config = dict(
    channel_attention='se',
    init='kaiming_normal',
    residual_init='zero_last',
    optimizer='muon',
    momentum=0.95,
    nesterov=False,
    orthogonalizer='newton_schulz_5',
)
Rows from block 3 of a small image classifier, named by matrix and row number. Rows with one number belong to one channel. Each number is 200 + 20 x the weight over its row's rms, rounded and kept within 0 to 999. All counts start at 0.
After each channel's rows are labels from the 100 images, of 14848, where the channel reaches its highest value: "strongest on" is what is common among them; "colour at peak" is the nearest of a few named colours to the mean colour under the peak. Only what is clearly more common there than usual is listed. The data: simulated fluorescence microscopy of cells. In brackets: how many of the 100, against the usual share in percent.
# convs0: expand 5x5 conv (model.blocks.3.convs.0.weight, 128x32x5x5, standardized in use, each kernel summed), inputs 0-31
# convs1: project pointwise conv (model.blocks.3.convs.1.weight, 32x128x1x1, standardized in use, transposed), outputs 0-31

convs0.60,198,215,197,190,232,179,236,211,152,220,189,206,175,197,188,189,196,180,187,191,252,199,245,200,191,208,183,199,191,200,195,200
convs1.60,224,222,206,192,177,223,231,206,173,201,219,210,200,193,131,185,198,211,213,197,233,212,191,216,200,200,201,214,170,219,195,200
strongest on: cyan stain (100 vs 20.2); few cells (98 vs 24.8); cells: one or two (98 vs 24.8); ring around the nucleus (30 vs 12.3)
colour at peak: blue (84 vs 3.9)

convs0.126,183,229,182,215,175,206,204,221,230,185,181,194,200,184,197,222,178,177,219,221,177,240,179,202,180,196,214,231,228,175,188,187
convs1.126,196,161,208,199,196,180,195,198,219,230,226,177,214,204,178,208,187,190,207,219,228,222,173,160,200,199,213,198,202,165,229,232
strongest on: magenta stain (100 vs 19.5); few cells (99 vs 24.8); cells: one or two (99 vs 24.8); long thin cells (38 vs 13.2)
colour at peak: purple (39 vs 2.7); brown (38 vs 10.7)

convs0.47,231,199,212,196,206,193,161,241,202,188,221,188,181,194,186,199,186,191,182,226,244,165,212,190,228,201,198,190,182,227,202,178
convs1.47,194,220,197,182,238,190,200,196,189,190,207,199,155,198,169,222,203,147,189,187,224,212,190,204,214,197,216,166,215,205,228,195
strongest on: cyan stain (100 vs 20.2); few cells (99 vs 24.8); cells: one or two (99 vs 24.8)
colour at peak: blue (62 vs 3.9)

convs0.89,188,193,218,191,179,242,203,206,182,168,168,195,224,183,186,216,182,191,218,224,206,237,196,171,224,204,192,219,231,182,201,181
convs1.89,206,209,205,190,165,191,193,199,183,140,173,193,200,202,204,195,225,226,205,200,207,236,206,181,164,196,186,233,213,187,181,191
strongest on: magenta stain (100 vs 19.5); few cells (99 vs 24.8); cells: one or two (99 vs 24.8); long thin cells (31 vs 13.2)
colour at peak: brown (33 vs 10.7); purple (30 vs 2.7)

convs0.83,185,192,181,205,204,210,200,203,217,204,224,202,188,249,203,204,193,251,185,198,209,168,217,182,158,176,199,196,183,230,206,182
convs1.83,188,221,220,189,216,245,192,239,197,201,220,192,170,197,244,211,226,173,233,196,167,209,194,193,184,193,189,208,200,196,206,198
strongest on: red stain (89 vs 20.1); few cells (83 vs 24.8); cells: one or two (83 vs 24.8); long thin cells (45 vs 13.2)
colour at peak: brown (45 vs 10.7)

convs0.44,215,217,224,188,169,192,194,192,239,200,190,174,224,184,178,233,206,194,185,225,212,251,190,194,165,187,190,198,199,186,194,217
convs1.44,196,192,187,208,168,215,192,185,191,225,207,216,204,191,181,213,200,176,187,197,154,241,206,224,152,201,230,221,214,191,189,188
strongest on: magenta stain (98 vs 19.5); few cells (93 vs 24.8); cells: one or two (93 vs 24.8); long thin cells (39 vs 13.2)
colour at peak: purple (50 vs 2.7)

convs0.10,203,195,231,194,194,213,169,183,187,219,192,190,170,211,178,180,210,212,210,160,220,182,228,226,229,212,204,212,182,224,170,224
convs1.10,207,210,231,192,192,183,212,177,202,173,205,204,215,189,216,221,238,137,183,197,225,196,189,211,230,201,210,182,213,219,195,185
strongest on: cyan stain (100 vs 20.2); few cells (90 vs 24.8); cells: one or two (90 vs 24.8)
colour at peak: blue (44 vs 3.9)

convs0.67,208,212,228,186,206,197,209,167,219,202,190,208,244,193,198,243,200,221,196,185,227,180,218,167,166,200,212,186,192,168,187,192
convs1.67,202,241,201,202,169,185,201,202,196,213,183,202,180,194,152,209,201,256,206,197,164,202,213,204,218,197,173,209,209,180,187,190
strongest on: red stain (94 vs 20.1); few cells (84 vs 24.8); cells: one or two (84 vs 24.8)
colour at peak: brown (44 vs 10.7)

convs0.50,222,191,206,159,239,211,198,185,200,208,218,221,238,198,163,183,202,185,178,187,199,182,208,231,216,229,186,215,172,197,196,187
convs1.50,199,223,206,198,190,197,197,210,184,207,202,209,141,194,210,146,199,198,212,189,181,203,203,199,239,189,224,171,168,191,184,191
strongest on: cyan stain (100 vs 20.2); few cells (81 vs 24.8); cells: one or two (81 vs 24.8); long thin cells (34 vs 13.2)
colour at peak: green (40 vs 6)

convs0.74,218,188,210,223,169,208,215,221,174,195,193,199,214,221,167,177,209,181,157,192,189,188,198,185,202,250,216,220,195,228,194,207
convs1.74,198,193,186,193,219,214,207,191,194,181,220,208,217,196,268,172,185,221,183,196,213,229,192,199,202,186,252,212,198,191,198,195
strongest on: yellow stain (93 vs 20.2); few cells (92 vs 24.8); cells: one or two (92 vs 24.8)
colour at peak: blue (33 vs 3.9); brown (33 vs 10.7)

convs0.38,216,187,201,207,185,198,197,170,252,211,203,207,200,208,187,160,190,171,219,214,165,235,202,196,202,218,199,206,236,183,200,175
convs1.38,203,160,203,195,187,210,200,167,211,226,191,203,237,201,161,224,206,212,199,203,236,204,212,200,194,189,252,193,199,173,200,195
strongest on: few cells (99 vs 24.8); cells: one or two (99 vs 24.8); magenta stain (61 vs 19.5)
colour at peak: purple (32 vs 2.7)

convs0.127,191,195,190,227,181,182,206,224,244,217,216,197,197,185,205,210,193,186,183,195,204,239,170,187,219,206,177,225,221,187,153,187
convs1.127,195,170,180,217,196,192,177,215,202,214,222,187,208,210,200,212,197,162,212,200,243,200,223,211,215,241,237,229,223,192,184,211
strongest on: magenta stain (98 vs 19.5); few cells (98 vs 24.8); cells: one or two (98 vs 24.8); long thin cells (43 vs 13.2)
colour at peak: purple (38 vs 2.7); blue (27 vs 3.9)

convs0.62,234,204,221,167,257,187,181,195,185,224,185,193,173,213,173,161,188,203,189,204,216,189,214,205,202,211,204,211,217,201,181,217
convs1.62,204,150,194,207,232,191,216,185,214,196,195,201,200,192,209,201,182,260,176,200,199,181,198,190,162,188,205,188,169,222,200,196
strongest on: cyan stain (100 vs 20.2); few cells (99 vs 24.8); cells: one or two (99 vs 24.8)
colour at peak: blue (55 vs 3.9)

convs0.37,209,191,240,200,248,176,177,202,201,171,195,194,216,212,197,184,173,206,187,212,226,219,196,171,247,195,190,198,200,191,186,179
convs1.37,207,160,172,195,217,198,217,203,197,151,210,206,174,192,211,174,234,180,197,208,230,195,208,199,224,188,213,217,158,189,201,193
strongest on: cyan stain (100 vs 20.2); few cells (95 vs 24.8); cells: one or two (95 vs 24.8); ring around the nucleus (29 vs 12.3)
colour at peak: green (38 vs 6); cyan (34 vs 0.6)

convs0.96,218,222,196,211,205,227,183,202,205,164,180,207,211,176,209,225,192,189,209,213,193,191,181,186,183,200,191,205,271,173,181,201
convs1.96,204,144,185,201,185,208,197,225,211,212,174,202,235,205,191,229,188,201,196,213,223,214,213,206,190,200,176,204,243,172,174,190
strongest on: green stain (99 vs 20); few cells (93 vs 24.8); cells: one or two (93 vs 24.8)
colour at peak: blue (29 vs 3.9)

convs0.34,183,179,196,196,159,215,185,238,227,215,193,206,223,210,173,208,183,220,181,237,221,204,185,186,190,197,203,239,197,180,173,200
convs1.34,203,175,201,199,223,228,192,204,205,191,202,204,219,196,141,224,243,185,202,205,193,204,215,199,207,193,156,179,235,196,205,194
strongest on: magenta stain (100 vs 19.5); few cells (99 vs 24.8); cells: one or two (99 vs 24.8); long thin cells (34 vs 13.2)
colour at peak: purple (46 vs 2.7); brown (32 vs 10.7)

convs0.111,198,192,207,175,212,180,197,245,176,175,191,174,185,244,185,195,188,212,186,203,240,185,232,201,215,219,195,205,174,218,209,184
convs1.111,204,140,231,182,214,228,212,209,194,213,178,207,190,193,212,239,208,174,207,183,181,200,184,202,196,217,187,218,194,197,241,192
strongest on: cyan stain (100 vs 20.2); few cells (100 vs 24.8); cells: one or two (100 vs 24.8)
colour at peak: blue (50 vs 3.9)

convs0.106,189,214,223,183,189,202,209,167,200,195,252,205,173,255,196,205,209,208,195,185,182,186,196,204,195,199,202,201,163,234,205,184
convs1.106,193,202,199,201,195,178,193,230,173,233,200,212,247,233,197,195,192,172,227,232,200,190,202,210,191,206,216,199,149,207,214,196
strongest on: few cells (99 vs 24.8); cells: one or two (99 vs 24.8); red stain (60 vs 20.1); long thin cells (50 vs 13.2)
colour at peak: brown (48 vs 10.7)

convs0.116,175,243,203,229,189,216,236,194,199,205,196,204,173,227,185,207,193,198,206,164,181,211,174,182,211,218,210,208,168,199,229,175
convs1.116,185,191,253,160,179,167,215,190,200,196,217,187,185,197,208,180,224,205,194,213,191,195,203,206,177,204,147,195,200,209,218,214
strongest on: yellow stain (97 vs 20.2); few cells (80 vs 24.8); cells: one or two (80 vs 24.8); long thin cells (33 vs 13.2)
colour at peak: brown (45 vs 10.7)

convs0.11,228,227,219,206,209,175,215,182,211,209,185,198,193,200,256,213,196,224,195,164,182,167,186,186,182,178,203,198,180,200,226,215
convs1.11,190,173,203,201,175,192,185,228,197,227,210,198,208,198,133,231,170,220,206,195,198,183,193,197,180,199,202,232,205,180,185,192
strongest on: green stain (63 vs 20); few cells (63 vs 24.8); cells: one or two (63 vs 24.8); fibres (39 vs 12.7)
colour at peak: green (42 vs 6)

convs0.58,190,236,190,179,219,153,188,227,213,189,222,187,164,196,233,230,196,225,171,189,189,224,188,209,212,197,195,194,194,214,187,195
convs1.58,219,147,199,210,216,243,199,191,205,189,202,190,172,205,203,172,194,179,197,208,185,197,211,197,208,223,205,224,253,221,191,210
strongest on: magenta stain (100 vs 19.5); few cells (100 vs 24.8); cells: one or two (100 vs 24.8)
colour at peak: purple (52 vs 2.7)

convs0.20,188,219,225,164,175,193,212,163,214,205,246,206,182,248,205,212,206,189,206,193,180,186,176,206,185,194,204,193,183,230,206,194
convs1.20,181,220,183,184,225,171,182,215,174,177,182,190,221,227,213,195,225,231,213,207,185,184,194,228,211,203,231,224,196,224,234,197
strongest on: few cells (99 vs 24.8); cells: one or two (99 vs 24.8); red stain (95 vs 20.1)
colour at peak: brown (47 vs 10.7)

convs0.13,194,192,176,201,197,234,188,202,181,219,203,198,174,235,177,213,189,166,215,208,222,171,180,214,230,172,204,236,193,216,186,222
convs1.13,207,223,204,216,196,201,192,211,199,189,207,194,235,205,254,179,207,230,218,202,222,215,223,226,195,187,165,231,216,209,168,195
strongest on: few cells (93 vs 24.8); cells: one or two (93 vs 24.8); yellow stain (65 vs 20.2); fibres (30 vs 12.7)
colour at peak: brown (30 vs 10.7)

convs0.8,193,238,189,208,172,181,222,191,211,216,239,168,190,248,203,203,178,180,219,220,177,203,188,203,172,193,185,189,194,218,212,190
convs1.8,195,186,208,196,163,192,208,192,201,238,203,192,241,216,188,180,196,214,234,201,221,198,171,198,206,211,242,234,178,187,225,197
strongest on: few cells (97 vs 24.8); cells: one or two (97 vs 24.8); red stain (73 vs 20.1); long thin cells (46 vs 13.2)
colour at peak: brown (49 vs 10.7)

convs0.3,217,179,203,197,210,191,183,183,204,215,227,197,199,215,169,174,180,230,203,194,169,184,187,191,243,177,200,205,211,183,239,236
convs1.3,202,175,181,209,172,211,205,192,205,156,221,215,202,198,230,216,225,138,184,212,203,240,195,199,195,193,206,217,196,194,207,197
strongest on: yellow stain (100 vs 20.2); few cells (91 vs 24.8); cells: one or two (91 vs 24.8)
colour at peak: brown (59 vs 10.7)

convs0.40,222,223,237,184,195,203,203,165,206,167,182,190,205,171,213,222,200,205,186,216,185,239,192,192,163,203,204,225,190,176,222,214
convs1.40,204,216,199,204,186,203,192,202,201,164,193,193,228,196,186,243,225,247,198,205,179,198,207,201,175,198,179,250,230,198,208,194
strongest on: magenta stain (99 vs 19.5); few cells (98 vs 24.8); cells: one or two (98 vs 24.8); long thin cells (36 vs 13.2)
colour at peak: purple (42 vs 2.7); brown (33 vs 10.7)